From a checkpoint of a small audio embedding model: activation gelu.
Rows from block 5 of a small audio embedding model, named by matrix and row number. Rows with one number within an expert belong to one neuron, the router's apart. Each number is 128 + 24 x the weight over its row's rms, rounded and kept within 0 to 255. All counts start at 0. After the name is the row's rms in percent of the matrix's.
After each expert's rows are labels from the 100 clips, of 14848, where the router gives the expert most weight on average: "strongest on" is what is common among them. Only what is clearly more common there than usual is listed. The data: single English command words and digits, spoken by a formant synthesiser in many voices. In brackets: how many of the 100.
# router: router (model.blocks.5.mlp.router.weight, 16x160, trained with AdamW), inputs 0-159
# up: expert up (model.blocks.5.mlp.up, 16x80x160), inputs 0-159
# down: expert down (model.blocks.5.mlp.down, 16x160x80, transposed), outputs 0-159

# expert 4
router.4 069 [154 107 131 137 163 115 134 108 141 147 145 133 147 121 113 169 124 114 151 164 149 144 133 167 122 125 104 135 136  77  92  82 119 159 159 109  72 118 132  85 109 111 102 101 109 128 155 163 134  96 109 179 176  97 159 137 123 160  94 148 117 146 144 152  93 170 172 118 122 107 130 146 111 137 128 128 127 187 127 139 128 120 118 138 144 150 120 133 128  91 129 121 132 117 116 158 134  91  92 164 170 124 126 140 145 114 112  95 135 113 153  81 115 114 152 149 113 123  95 135 145 104 149 107 144 102 130  88 121 144 109 115 165 142 133 101 144 143 101 119 128 151  94 152 141 123 123 121 147  86 172 131 111  64 162 174 129 137 156 129]
up.10 119 [114 150 126  90 172 153  75 109 173 106 148 110 144 142 117  89 116 125 118 117 117 154 121 112 143  90 125 165 153 175 147 137 122  81 145 133 120 147 134 115 128  69 113 131 131 114 150 149 158 117 142 128 121 103 118 165 119 108 150 136  79 105 112 113 152 141 118 163  98 140 139 152 125 110 120 110 147 133 100 147  95 119 106 158  95  88 168 126 118 122  56 123  74 115 118 129 121 125 114 114 116 149 158 126 151  81 163 121 152 147 187 125  96 149 126 107 104 100 133 142 160 139 146 137 139 157 127 163 133 150 101 144 134 134 108 151 140 118 130  82 186 147 126 109 149 159  94 148 109 118 148 121 132 131 128 165 128 132 169 140]
down.10 096 [164 178 147 130 138 123 126 124 157 143 138 130 130  92 139 112 133 118 145 136  85 113 111 103  68 111 125 138 153 152 110 117  60 151 177 139 115 125 141 103 133 163 133 135 157 154  85 131 130 147  86 123 153 109 106 132 133 122 103 138 141 149  97  97 141  92 137  96 125 151 147 105 139 166 154 125 111  91 150 172 147 112 170 137  77 183 131 139 133  99 113 155 143 164 117 103 110 110 132  96  95 129 145 139 141 116 136 123 114  97 152 161 135  99 145 119 158 134 118 148 105 125 155  92 154 148 155 109 103 153 109 117  99 133 150 129 146 107 141 142  82  96 122 153 148  97 100 134 145 151 155 167 148 123 141  98  96 146  79 112]
up.11 108 [129 101 118 137 130 118 143 103 146 166 124 139 124 134 163 137  97 115 104 154 109 152 144 148 118 129 112  98  77 149 119 184 163 164 123 154 103  97 138  80  52 101 128 112 132 109  98 124 117 131 136 112 137 127 124 110 110  84 138 132 134 142  69  96 113 135 149 168  98 125 142 174  97 120 112 131 185 131 179 116 111 132 119 123 159 137 141 132 137 145 145  91 150 127 110 116 112 145 169 147 178 100 113 140  94 107 123 181 122 139 127 115 121 113 135 168 138 148 128 127  99 103 133 158 120  87 133 163 119 155 110 106 140 124 108  92  95 121 130 144  91 146 167 170 129 161 155 118 127 132 138 125 122  82 148 138  93 127 111 117]
down.11 103 [ 91 166 126 113 144 131 143 159 132 100 142 132 140 121 122 142 140 111 153 117 135 140 124 159 132 146 103 144 152 125 148  81 108  92 163  96 110 115 117 143 136 128 152 171 171  96 121 121 132  74 134 122 158 136 162 103 132 115  98 130 125 128 150 134 104 143 120 125 116  97 160 120 134  93 171  88 111  87 121 133 133 142 125 135 117 105 151 107 150  91 104 130 172 130 104 158 129  75 142 115 114  76 126 106 138 156 129 127 187 103 127 170 144 140 133 138 141  53 106 101 156 101  79 127 156 151 104  91 140 112 122  98 159 146 176 156 134 119 128 105 169  94 122  97 135 137 134 131  96 141 158 154 149  90 143 144 120 149 136 129]
strongest on: voice: low voice (93)

# expert 10
router.10 054 [126  73 126 150 189 170 107 106 160 133 173 103 115 153 113 126 120 133 146 112 114 125 123 136  80 127 104 153 123 113 147 107 106 142 107 129 108 114 122 122 156 133 153 128 168 127 151 141 135 105 106 115 172 143 166 165 113 120 110 166 159 136 145 140 152 153 154 164 151 106 114 151  94 139 120 136 159 126 140 116 114 144 127 183 147 123 128 151 151 101  93 114 164 135  66 141 115 107  96 162 150 167 137 120 170 128 150  98 128 106 167  84 144 148 136 102  90 130 124 117 136 124 121 131 146  63  87 133 121 110 143 121 140 122 137  95 145 134 129 145 132 114  98 139 159 113 120 137 133  88 150 131 112 118 115 108 114 106 194  82]
up.0 098 [ 93 158 114 134 123 179 146  98 144 121 129  96 112 116 177 156 120 155  80 126 128  95 135 124 114 128 129 131 106 150  96 141 101 134  74 125 108 113 119 127 135 151 112 111 128 122 100 175 143 125 125  97 140 142 145 142 112 154 142 118 140 146 152 129 102 135 159 130 117 107  96 105  84 145 145 112 136 136 128 145 142 127 110 138 146 158 150 136 154  97 132 141 134 139 130 131 140 160 130 123 142 137 115  88 123 122 127 101 175 134  97 141  86  94 113 118 141 112 175 120 115 129  98 138  75 143 131 152 124 152 122 120 151  52 102 174 183 149 104 168  84 110 118 188 134 125 120 138 121 149 194 152 171  97  95 130 100 147 122 128]
down.0 089 [144 113  99 138 110  86 113 110 125  90 103 150 134 145 159 130 109 113 120 113 132 151 130  89 128 127 124 150 111  97 134  76 137 131 153  87 124 140 139 112 157  89 101 118  84 126 149 139 106  95 143 147 114 131 101 142 151 148 151 139 137 134 102 150 150 160 121 129 146  85 148 155 140 124  95 119 128 114 123 129 124 162 112 173 154 140 127 134 129 109 148 111 115  79 121 100  99 119 116 137 142 126 131 113 137 114 144 130  96 124  82 145 172 146 136 176 134 119 100 166 123 154 117 205 153 129 152 126 177  86 143 175 175 146 139 111 107 131 135 107 155 121 108 136 176 177 131  83 123 140  59 128 128 105 156 142 142 118 111 103]
up.1 088 [139 146 126 127 118 157 154 124 129 109  98 106 120  89 145 151  97 113 119 155 124 107 113 181  92 133 127 166 126 151 141 103 132 110 141 137 150 112 147 111 114 126 143 145 112 114 115 114 131  84 115 125 157 134 147 122 107  79 154 143 144 104 155 137 102 135 131 142 111 146 140 167 128 124 133 129 150  95 134 147 142  95  72 138 128  93 119 118 103 155 171 101 140 134 131 157 100 113 160 153 128 122 141 113 178 103  85 170 134 142 110 121 120 127 148 162 137 139 129  71 153 128 131 129 129 154 155 164 127 124 124 134 114 135  86  62 221 148 129 109 126 117 123 110 149  87 117 113 132 138 190 115 145 115 166 126  88 140 136  78]
down.1 101 [163  93 125 149 120  89 129 119 125 179 138 129 132 116 134  89 141 128 149 116 151 112  57 110 158 109 149 138  99 116  88 140 115 135  98 132 102 118 150 117 149 116 104 143 139 160 137 135 156 132 131 129 138 139 106 114 141 174 145 143 107 124  76  92 128 103 100 149  98 116 126  98 135 124 168 119 113 166 157 123  97 140 124 159 141 142 141 120 124 123  78 109 104 127 116 122 150 155 127 127 136 145 113 124  88 125 167 101 129 132  87 124 147 111 159 135 154 137 106 159 107 130 143 126 127 121  85 118 142 133 147 129 149 150 168 161  80 154 177 130 139 162 109  98 139 186 193 166 159 127  90 144 123  90  82 111 145 108 126  99]
strongest on: voice: low voice (86); whispered (30)

# expert 1
router.1 082 [141  94 115 115 154 145 122 139 129 160 101 104 103 170 120 133 121 130 124 161 110 157 138 111 133 107 122 157 167  78  98 107 102 142 135 122  87 100 119  96 146 118 140 111 107 145 119 168 119 107 124 160 177 116 155 153 122 132 114 130 148 115 175 140 146 189 129 142 161  95 137 167 108  99 105 171 171 105 128 124  89 137 125 123 136 106 133 118 141 110 105 182 132  95  98 165 132 117 151 113 152 139 120  67 154  90 134 154 151 129 155 102 116 132  96 164 107 148 136 138 112 151 163 109 139 109 112 152 141 130 134 155 102 124 113 146 165 139 112 126 163 110 117  93 157 115 121 159 179 113 149 153 111  89 118  79 130 103 138 124]
up.0 091 [104 151  79 109 148  97 122  74 146 109 123 110 133  60  89 125 140 167 150 161  73 141 102 144 108 147 106 144 132 132 134 117 108 118 136 115  74 118 127 133 130 128 109 146 162 114 131 134 101 141 173 101 118 122 130 103 123 119 142 130  98 133 131 112  80 134 147 192 149 108 124 145 151 120 118 146 163 129 132 141 122 136 155 124 100 135 142 125 173 113 109 144 152 113  95 118 111 110 155 116 122 102 150 146 173 126 143 114  99 157 129 156  84 167  98 112 119 117 145 137 151 120  75 134 171 138 103 134 142 157 134 121 124 119 133 122 215 118 148 154 131 104 139 152 118 101 122 162 140 167 118 167  87 134 158 128 123 151 135 138]
down.0 091 [131  76 120  93 118 152 138 104 147 130 152 149 132 191 110 102  93 105  99 134 150 120 155 111 138 123 124 139 151 122 162 132 113 140 117 122  83 120 163  95 117 104 140 136  81 130 120 100 148 154 158 144  90 148 172 157 154 139 130 171 119 134  96 149 201 125 120  96 137 123  89 140 120 132 113 126 149 111  89 119 120 110 134 130 138  85 148 161 161 121 127 105 124 137 121  96 138 127 125  91 131 172 136 132 130 117 157 148 135 145 151 112 139 109 153 124 131 131 109 150 188 132 144  98  87 113 154 116  59 149 124 144 115 191 119 132 117  94 128 120 110 156 124 107 146 142 120 100 112 129 131 196 157 128 126 125 117 118  96 133]
up.1 084 [134 126 190 119 140 123 133 133 131 123 129 120 109 130 130 144 110  94 122  90 128 127 159 130 143 126 169 145 157 118 123 114 132 142  53 157 123 113 160 134 133  77 106 128 107  66 112 132 111 119  91 136 108 141 123 183 114 120  98 148  96 170 143 174 128 120 149 194 140 138 137 132 138 142 139 146 128 135  60 140 107 180 146 120 110 134  94 122 135 162 116 141  95 128 144 107 120 121 107 137 116 128 124 100 152 109 114  96 125 129 140 111 143 173 112 174  89 152 132 142 110 137  97 133 131 125 134 149 108 188 124  98 111 141  86 133 152 136 139 129 129 137 128 159 127  74 143 166 128 144 145 117 132 121 146  83 121 117 126  73]
down.1 089 [212  86  93 147 123 115 124 120 109 125 112 122 115  83 158 144 192 106 111 119 114 117 115 159 131 130 111 114 105  99 113 113 153 121 139  73 136  98 124  92 164 118 164 146 115 178 105 129 135 123  89  89 133 163 107 131 111 118 142 113 109 134 106 132 121 137 103 127 116 124 151 120 134  98 131 132 144  84 161 139 162 141 108 123 140 139 136 124 116 122 148 101 136 168 137 131 124 140 119  93 118 144 126 132 110 112 126  96 141 134 158 184 132 143 142 104 117 115 154 134 125 125 138 137 117 106 140 169 106  77 140  95 159 163 108 111 154 137 107 165 107 118 138 135 148 178 166 150 130 182 129 164  99  77 136 111 139 127  83 162]
strongest on: voice: low voice (98); intonation: rising (55)

# expert 15
router.15 072 [143  80 147 128 179 137 172 113 156 144 145 109 125 160 118 117 108 123 157 119 105 137 113 133 113 111 125 159 158 120 131 122  75 139 136 102  73 108 129 106 150  97 128 129 124 134 141 150 126 129 125 166 191 128 119 145  96 137  96 160 115 135 127 141 127 160 139 148  94 117 101 187 114 101  83 172 140 139 108 140  59 121 158 171 133 148 148 122 126 133  93 168 161  92  93 152 118  93 126 127 137 109 131 106 150 116 118 130 136 118 164  93 103 170  95 129 106 122 135 135 113 124 140 113 127 115 154 143  92 145 108 145 122 103 126 121 151 167 110 139 164 140 114 145 153  85 123 149 158 103 144 164  89  81 121 119 102 125 118 115]
up.0 087 [147 143 141  88 124  92 127 111 144 159 156 150  81 106 148 128  62 123 135 101  97 119 126  80 152 135 149 139 131 122 135 146 119 144 152 104  97 146 137 102 153 146 114 107 121 186 127 151 106 154 156 140  85 137 135 151 124  80 134 137 158 130 107 153 124 178 128 138 119 131 118 135 132 149  86 122  96 117 133 175 134 101 152 103 157  66 120 108  97 137 130 160 155 119 114  95 136 163 138  76 127 129 106  99 132 108 154 167 123 134 111  86 125 140 150 133 139 135  88 144 110 161 143 145  86 105 134 127 115 146 112 116 106 157  95 132 190 138 131 109 104 132 152 130 119 127  74 143 160 170 115 126 108 157 136 139 149 121 127 160]
down.0 103 [131 108  98 142  96 179  80 107 157 142 126 143 123 123 132 129 154 108 121 174  94  71 165 102 129 135 160 102 106 193 155 112 139 122 125 119 122 118 143 119 133 126 102 137 133 150 166 105 108 143 121 143 135 118 131  88 120 102 157 143 130 162 128 130  95 153 102 155 135 108 148  81 159 109 112 146 159 128 137 106  90 114 111 134 120 100 109 137 164 140 145 123 168 136 137 128 108 137 143 130 105 113 129 149 186 116 122 125 139  92 129 116 105 146 124 181 121 107  78 142 125 106 124 137 150 128  98 109 142  95 112 121 126 175 130 110 141 138 128 119  80 152 134 159 126 122 138 100 109 171 126 219 116 184 132 119 127 123 110 123]
up.1 091 [137 126  91 130 152 176 177 115 156 138 127 143 139 110 135 111 127  96 138 165 112 126 140  91 109 120 144 152 135 158 119 125 133 134 125 112 162 131 143  96 101 124 140 126 158 127 126  99 130  94  75 141 126 121 108 124 151 138 122 127 132 136 126 106 152 163 133 163 147 126  97 153 141 148 132 132 139 125 143 106 116 101 128 117 148 144 153 125 150 140 158  26 155 106 137 131  94  64 170 119 124 154 117 143 121 136 165 140 147 101 131 115  97 149 120 103 155 140 127 107  99 124  90 122 160 141 108 147 135 139 118 144 133  64 154 134 135 144 127 176  95 137 120 110 172 114 153  83 134 124 156 114  98 123  87 125 139 117  47 139]
down.1 088 [ 97 143 172  97 114 103 118 136 167 102 169 129 138 136 147 138 133 162 137 117 134 186 126 165 157 145 117 158 123 150 116  93  73 124 104 145 132 148 149 135 158 102 108 124 194 131 128 160 141 134 126 106 148 120 144 106 147 173 159 147 138 119 135 121 149 115 126 125  96 136 127 157 131 112 107  93 107 122 148 131 149 111 139 151 124 110  80 126 138 105 135  96 191 173 139 130 110 165 138 108 127 115 109 137 135 137  93 148 102 140 104 150  70 131 147 120 144 118 110 100 127 126 128 104 114 115 151  88 129 121 115 101 120  72 116 133 135 128 146 114 118  80 158 111 118 112  73 179 123 128  92 146 142 140 163 144 115 100  75 104]
strongest on: voice: low voice (97); intonation: rising (55)

# expert 14
router.14 112 [137  82 146 140 139 120 182  88 134 125 154 133 139 122 100 124 167 135 149  91 143 112 105 107  97 126 135 171 133 116 175 123 136 147 129 120 130  91 153 123 133 133 142  99 121 149 133 168 124  70 151 176 143  99 110 166 147 121  91 184 123 155  95 154 157 121 139 110 157 102 123 134 140 100 152 127 131 146 112  98 129 108 138 136  99 180 114 125 127  88 111 122 111 145 109 127 141  98 120 138  99 142  90 121 140 156 118 122 142 133 166  82 125 164 130  93 116 132 115 109 101 146 147 103 118 105 133 139 107 153 122 113 156 168 106 101 117 171 128 128 129 167  91 145 107 130 150 118 123  78 164 141  71  98  75 129 110 105 127 112]
up.10 121 [127 114 130 124 171 140  86 114  87  97 117 123 126 124 145 131  85 137 162  90 168 132 104 115 101 127  74 125 150 109  79  96 149 161 129 130 145 135 185 157 102  74  99 131 108 164 132 148 151 129 114 148 131 133 114  74  78 110 161  84 139 151 126 140 120  99 132 131 128 108 111 160 121 166 126 116 112 130 126 151 160 117 134 109 127 100 113 127 132 146 103 142  86 105 153 141 117 109  99 118 114 129 156 119 106 169 109 106 167 143 127 122 144 182 130 153  91 142 144 163 109 150 142 142 139 136 183 110 135 116 163 135 105 137 144 122 127 114 140 140  82 167 123 119 161 150 119  72 117 107 163 143 164 133 138 107 108 144 128 141]
down.10 125 [152 190 167  96 102 187 131 145 102 122  96 147 154  98 133 108 175 143 129 130 139 120 109 112 144 120 134 163 121 137 117 119 165 114 116 152 139 102 128 182 154 144 170 153 124  88 115 135 113 148 112 132 126 160 142 133 153 140  92 153  64 155 111 100 144 125 127 124  78 133  89 104 122 127 101 136 119 124 134  81 127 117 119 115 121 110 121 110 109 107 135 106 152 112 128 107 126 118 131 147  84 143  76 158 130 122 123 128 132 110 105 108 130  96 150 105 111 175 156 130 161 104 117 169 117 117 138 112 110 140 113 110 116 152 135 118 155 115 119 141 139 149 136 167 120 107 102 133 150 192  97  78 126 175 145 123 184 148 146 123]
up.11 120 [160 129 129 146 144 102 103 137 131 165 137 116 150 131 117  88 116 140 148 136 120 120  95  94 211 171 161 136 121 129 168 152 121 117 133 122  67 149 146 150  68 118 129 129  88 122  82 124 133 136 114 147 119 137 162 193 123 147 154 104 131 123 155 140 145 109 111 137 167 141 137 137  94 116  86 132 148 122 170 121 116 141 113 102 116 160 120 119 149 111  78 104 137 150 108 103 125 123 114 145 120 127 123 138 148 114 119  98 130 132 136 138 147 126 119 141  69 132 133 128 144  86 161 119 150  78 158 129 126 125 124 106 161 112 114 116  85 117 123 145 109 169 123 141 119 101 168 149 134 115 123 109 102 115  90 136 208 125 120 120]
down.11 108 [167  43 126 175 148 160 102 110 111 103 117 113 130 116 149 142 117 117 121 123 129 125 182 135  91 132 123 108 144 133 131 128  64 149  90 118 114 149 158 125 157 122  96 108 160 102 124 149 150 109 145 115 163  87 123 159  79 110 156 168 129  92 117 125 139 131 121 111  98 114 123 136 140 121 169 151 127 157 120 156 150 107 123 108 129 183 126  98 155 102 125 142 140  85 137 118 121 114 190 114  90 113 134 133 133 137 141 123 105 119 139 139 147 100  87 136 158 156 119 106 180 140 133 121 144 148 102 138  90 136 138 106 105 117 148  96 147 163 118 133  91  71 145 122 174 105 142 134 148 138 149 117 110 119 135 138 119 127 151 115]
strongest on: voice: low voice (100); /m/ (44); /j/ (36); /u/ (36)

# expert 8
router.8 112 [135 176 115 138 128 135 116 151 140 108 124 150 128 114 103 121  84 132  93  99 137 166 121  80 115 148 154 125 124 138 134 123 123 108 121 148 151 145 110  67  98 152 131 155  92 186  92 128 166 113 171 118  98 147 136 157 139 143 133 142 149 142 113 167 158 125  74 103 169  95 130 195 129 122 157  87 126 113 109 160 139 131 131 117 117 154 119  96  78 119 130 174 127 149 122 145 146 121 152 135 118 118 156 104 137 149 124 155  98  77 159 143 159 167 149 102 140 101 126 134 146 110 143 103  89 135 116 125 128 128 101 157 128 131 134 120 104 102 171 101 129  84 159 117  97 151 123 132  92 163 140 156 127 123 140 104 118 141 142 149]
up.10 132 [138  96  87 140  85 160 162 129 115 137 158 157 125 115  69 125 105 138 126 103 139 129 163 122  98 143 144 157  95 122  95 137 167 165 124 131 148 130 130 100 154 132 141 138 119 131 109 127 168 151 121 124 135 159 115 152 110 163 160 101 130 137  94 134  99 169 130 170 135 114 163 110  96 104 110 110 121 118 132 118 140 157 129 116  99 174 134 139 131 123 154 131 132 136 116 124 157  93  84 153 146  93 135 111  92 122 124 142 109 114 170 118 145 185  70 124 149 121 127 145  86 140 100  90 121 114 128  98 146 140 105 138 131 156 114 142 126 107 147 140 141 162 162 134 122 182  91  67 141 143 159 113 124 120 125 115  87 123  68 140]
down.10 126 [113 102 149 138 152 141 136 107 136 117 153 141  95 131 129 138 154 154 141 118 106 153 139 161  81 103 139 154 131 129 129 126 182 134 177  92 137 129 121 146 104 121 124  91 140 135 119 171 180  99 116 118 123 163 124 181 144 108 123 131 117 126 129 145 139 157 159 109 119 103 145 104 146 150 155 118  94 132 112 147 165 153 126  74 148 158 136 160 116 106 143  83 115 147 129 133 130  87 135 124 113  89 170 147 187 129 106 151 101 147  87  94 103 121 182  74 130 148 114 106 110 103 138 138 143 138 121 146 112 193 112 106 104 115 116 119 107  95 146  99 136 116 133 132 118 128 136 150  72 116 109 110 136  82 159  99 111 124 116 127]
up.11 085 [134 158 100 159  98 147  93 127 129 140 152 149 124 106 121 146 156 128 118 104  79 127 142 110 145 120 154 127 160 109 116 104 114  95 108 124 119 146  84 101 140 142 101 116 102 156 107 125 155  99 127 148 108 170 112 139 146  71  95 121  95 163  81 147 143 145 101 159 129 119 140  84 111 141 133 144 119 136 107 146 128 129 153 120 177 119 134 138 136 109 157 146 136 122  79 148 145 121 153 104 119 108 145 120 157 144 150 128 146  86 167 146  99 152 131 114 174 165 158  95  73 128 138 117 185 125 116 125 133 162 104 118 128 173 162 115 135  95 126  91 131 189 137 122  86 154 141 104 110 146 123 133 103  86 135 163 139 116 117 149]
down.11 101 [107 107 128 119 141 118 116 159 140 166 128 137 142 110  99 100 112 155 123 110  86 100 118 122 103 127 141 117 106 123 158 154 137 100 153 144 142 131 148 145 139  98 151 116 141 165 146 153 125  92 157 163 107 111 131 129 128 104 124 151 104 102 135 147 131 131 128 124 115 156 116 182 150  94 139 161 115 107 180 120  90 105 170  77 123 199 135 100 135 121 102 166 115 131 167 136 112 113 124 100  87 125 121 111 124 145 123 156 141 118 116 119 129 123  80 123 110  88 147 120 118 144 107 159 126 150  66 155  81 126 113 122 164 106 107 130 110 108 137 150 131  75 135 164  91 103 169 130 137 141 154 139 123 178  80 126 137 152 145 170]
strongest on: voice: low voice (100)

# expert 7
router.7 080 [117  73 105 133 152 163 160 130 140 135 118 108 110 129 103 149 132 121 157 112 122 134 131 123  88 133 121 174 174 118 142 103  95 154 137 130  86  78 144  95 120 110 108 114 171 157 123 180 136 110 102 180 199  97 156 159 106 148 110 154 109 146 127 147 138 140 158 135 106 108 109 156 113 113 127 186 145 163 108 117 115 142 101 150 113 141 151 150 140  95 133 150 150 111  91 124 145  92 113 123 148 151 143 112 162 120 127 115 144  87 146 101  96 147 112 110 133 135 114 135 136 115 133 109 146  88 125 119 120 141 120 140 138 138 105 108 139 129 117 141 170 133 120 134 149  93 109 172 160 115 181 114 105  83 142 100  88 116 140  91]
up.0 085 [135  81  79 136 111 149 124 123 102 111 142 158 128  80 101 132 113 181 114 121  78 134 116 109  97 126 130 158 141 123  77 149 133 118 156 126 110 139 163 114 128 112 139 119 120 128 142 111 123 129 126 108 158  85 103 137  71 115 113 159 115 132 138 131 114 106 149 133 146 142 134 140 117 142 106 118 147 149 128 113 120 118 107 122 108 101 125 127 106 148 149 146 156  85  99 118 109 147 146 119 161 136  88 147 126 107 145 160  98 111 148 122  93 134  65 142 182 154 139 125 142 158 149 119  90 143 164 123  90 160 124 179 128 158 120 212 110 114 143 154 160 158 145 128 108  87 126 132 116 168 137 153 102 120 109 125 144 162 167 131]
down.0 090 [ 92 130  97 110 108 154 135 116 136 100 149 102 134 135 145 152 139 107 135 159 128  83 115 175 143 142 153  95 130 114 153  77 110 138 131 143 130 171 172 104 127 131 126 141 168 123  94 152 110 108 154 117 152 142 111 166 148 115 143 142 127 125 121  91 138 137 121 164 104 157 104  90 159 101 141 167 133 110 134 128 114 151 162 130 138  91 104 133 160 109 148 169 135 139  86 107 120 135 139 116 136  82  72 120 101 108 107 163  75 120 135 128 119 115 149  95 110 136 133 145 163 165 100 145 194 134 127 124  99 118 148 119 137 103 144 134 173 123 115 102 148 135 114 145  88 106 126 109 122 118 123 121 121 210 117 124  93 141 121 160]
up.1 113 [135 133  97 127 147 123 119  91 153 125 171 179 133 100 115 108 146 118 160 135 129 111 119 172  92 152 143 126 139 144 132 102 144 105 127 115 115 150  96 130 154 149 106  96 171 118 126 111 118 126 131 161 167 147 121 113  94 153 134  91 134 104 145  94 131 128 133  93 130 110 130 128 118 149 140 150  67 126 143 110 157 128 107 151 145 125 178 168 144  97  86 104 142 112 116 113 127 120 107 120 151 129 144 103 136 128 120 164 155 101 109 120  98  78 147 120 137 168 133 142 148 116 146  83 174  90 184 108  86 127 152 105  85 140 129 178 111 105 100 123 164 127 148 143 117 120  96 155 142 114 150 129 142 156  99 138 171 110  71 138]
down.1 125 [ 81 124 115 106 110 140 129  82 128 114 118 134 120  95 145 134  77  92 117 132 162 115 135 145 117 143  74 138 130 114 120  92 138 161 129 164 141 125 124 109 115 192 117 169 123 122 124 160 113 114 162 132 121 148 126 153 156 107 137 136 163 128 140 141 109 118 145 141 169 142 116 120 136 151 128 127 113 130 136 173 135 133 137  92 134 102 133 157 122 114 186  91 146 141 148 127 125 135 137 133 132 135 148 104 139 133 109 147 115 141 136 136  84 132 103  58 144 131 137 134 110  93 125 145  91 158 136 105 136 127 109 136 102 147 123 154 125 103 142 174 106 120 130 102  56 118 116  61 110 146 111 125 152 189 189 120 103 125 179 130]
strongest on: voice: low voice (89)

# expert 12
router.12 180 [140 167 127 129  79 101 127 131  88 119 107 113 133 109 109 137 104 111 133 135 120 115 118 149 174 153 146 103  98 126  87 109 143  79 145 103 171 164 125 134 139 152 102 135 115  92 167 106 146 161  88 130 100 151 125  83 149 139 153  86 120 137 112 106 122 108 142 109 150 146 112  66  84 147  95 133  93 109 157 113 161 111 116 109 144 120 135 123 127 112 172 129 131 135 129 106 122 175 135 155 129 168 145 143 128  99 141 103 114 108 101 160 127 138 142 111 178 159 131 139 134 143  90 149 149 148 131  90 154  84 129 129 110 140 150 143 133  79 154 159 137 157 147 111 114 149 118 101 124 154  97 102 172 167 148 111 151 153 124 104]
up.0 097 [133 135 144  90 145 135 140 124 140  98 167 134 124 126  93 146 171 141 150 150 143 115 136 142 138 157 107 125 147 110 161 106 159 139 105 128 143 131 113 146 181 117 143 138 161 111  85 133 146  87 161 141  64 126 125 153 130 112 128 132 105 156 155 135 130 119 123 117  85 133 128 124 170 130 144  98 110 149 132 140 119  93 131 137 141 123 100 135 131 119 137 147 105 146 154 120 130 126 107  88 127  80 119 123 120 114 100  67 164 116  75 175 130  89 159 161 153 147 126 110 126 110 151 118  99  90  98 113 187 150 156 108 122 154 161 115 132 118 115 101 104 167  81 126 149 124 140 126 128 100 103  92  75 139 134 157 156 128 138 186]
down.0 101 [132  79 130 127 141 101 123 163 116 122 159  98 127 110 143 115 153 125 146 149  94 112 143 106 125 128 139 132  77 133 149 150 106 140  98 146 101  66 161 121 116 164 125 109 154 173 152 126  92  98 116 108 101 142 138 139  96  96 158 123 102 130 110 114 106 158 136 160 120 119 132 126 170 116 152 146 143 113 148 120 145 145  87 116 147 102 154  98 118  96  95 110 123 127 154 146 169 113  41 169 114 131 173 140 189 127 139 144 149 117 161 147 181 133 188 151 128 133 138 120 132 112 126 148 114 108 131 111 137 127 141 140 112 116 149 124 139 124 107 116 103 130 110 124 132  94 144 137 112 116 151  62 150  81 146 121 139 138 151 142]
up.1 104 [140 114 109 121 144 136  83 145 104 186 126 150  93  91 141 109 110 130 111  94  98 123 141 135  94 140 159 150 138 106 146 103 141 157 126 110 142 121 151  96 138  99 103 113 115 121 122 114 160 136 128 130 128 140 128 166 146  89 172 142 125  83 127 139 147 138 143  95 157 143 174 102  88 134 132 128  95 135 128 133 134 165 131 141 103 161 109 135 154  67 122 178 124 127 136 124 134 114 163  65 132 104 185 115 143 142 135 141 103 149 159 105 156 119 159 112 133 130 147  82 164 128  85 104 114 141 132 105 140 122 169 149  86 148 129 141 143 130 104  92 124 118 117 153  77 141 117 150 132 124 137 165  99  88 145 164 153 138 103 100]
down.1 104 [130 143 131 147  91 113 135 119 108 130 131 153 126 115 123 115 123 151 139 112 130 145 104 101 170 131 132 113 133 108 149 127 102  97 107 117 131 135 134  81 146 121 106 153 148 161 103 121 140 101 125 133 149 137 130  67 102 157  94 101 109 125  82 145 171 131  52 144 117 140 120 113 116 138 112  88 180 131 158 166 107 115 165 126 142 100 146  81 125 142 122 114 160 111 118 134 132 134 103 140 137 141 121  71 111 124 121 133 150 141 120 142 112 109 122 154 127 131 134 142 135 177 164 137 113 109 115 152 126 145 117 139 122 171 157 111 125 118 176 112 100 100  55 119 173 158 153 165 130  97  88 171 152 163 135 106 136 113 182 146]
strongest on: voice: child-like voice (99); quiet level (62); thin (high-pass) (35)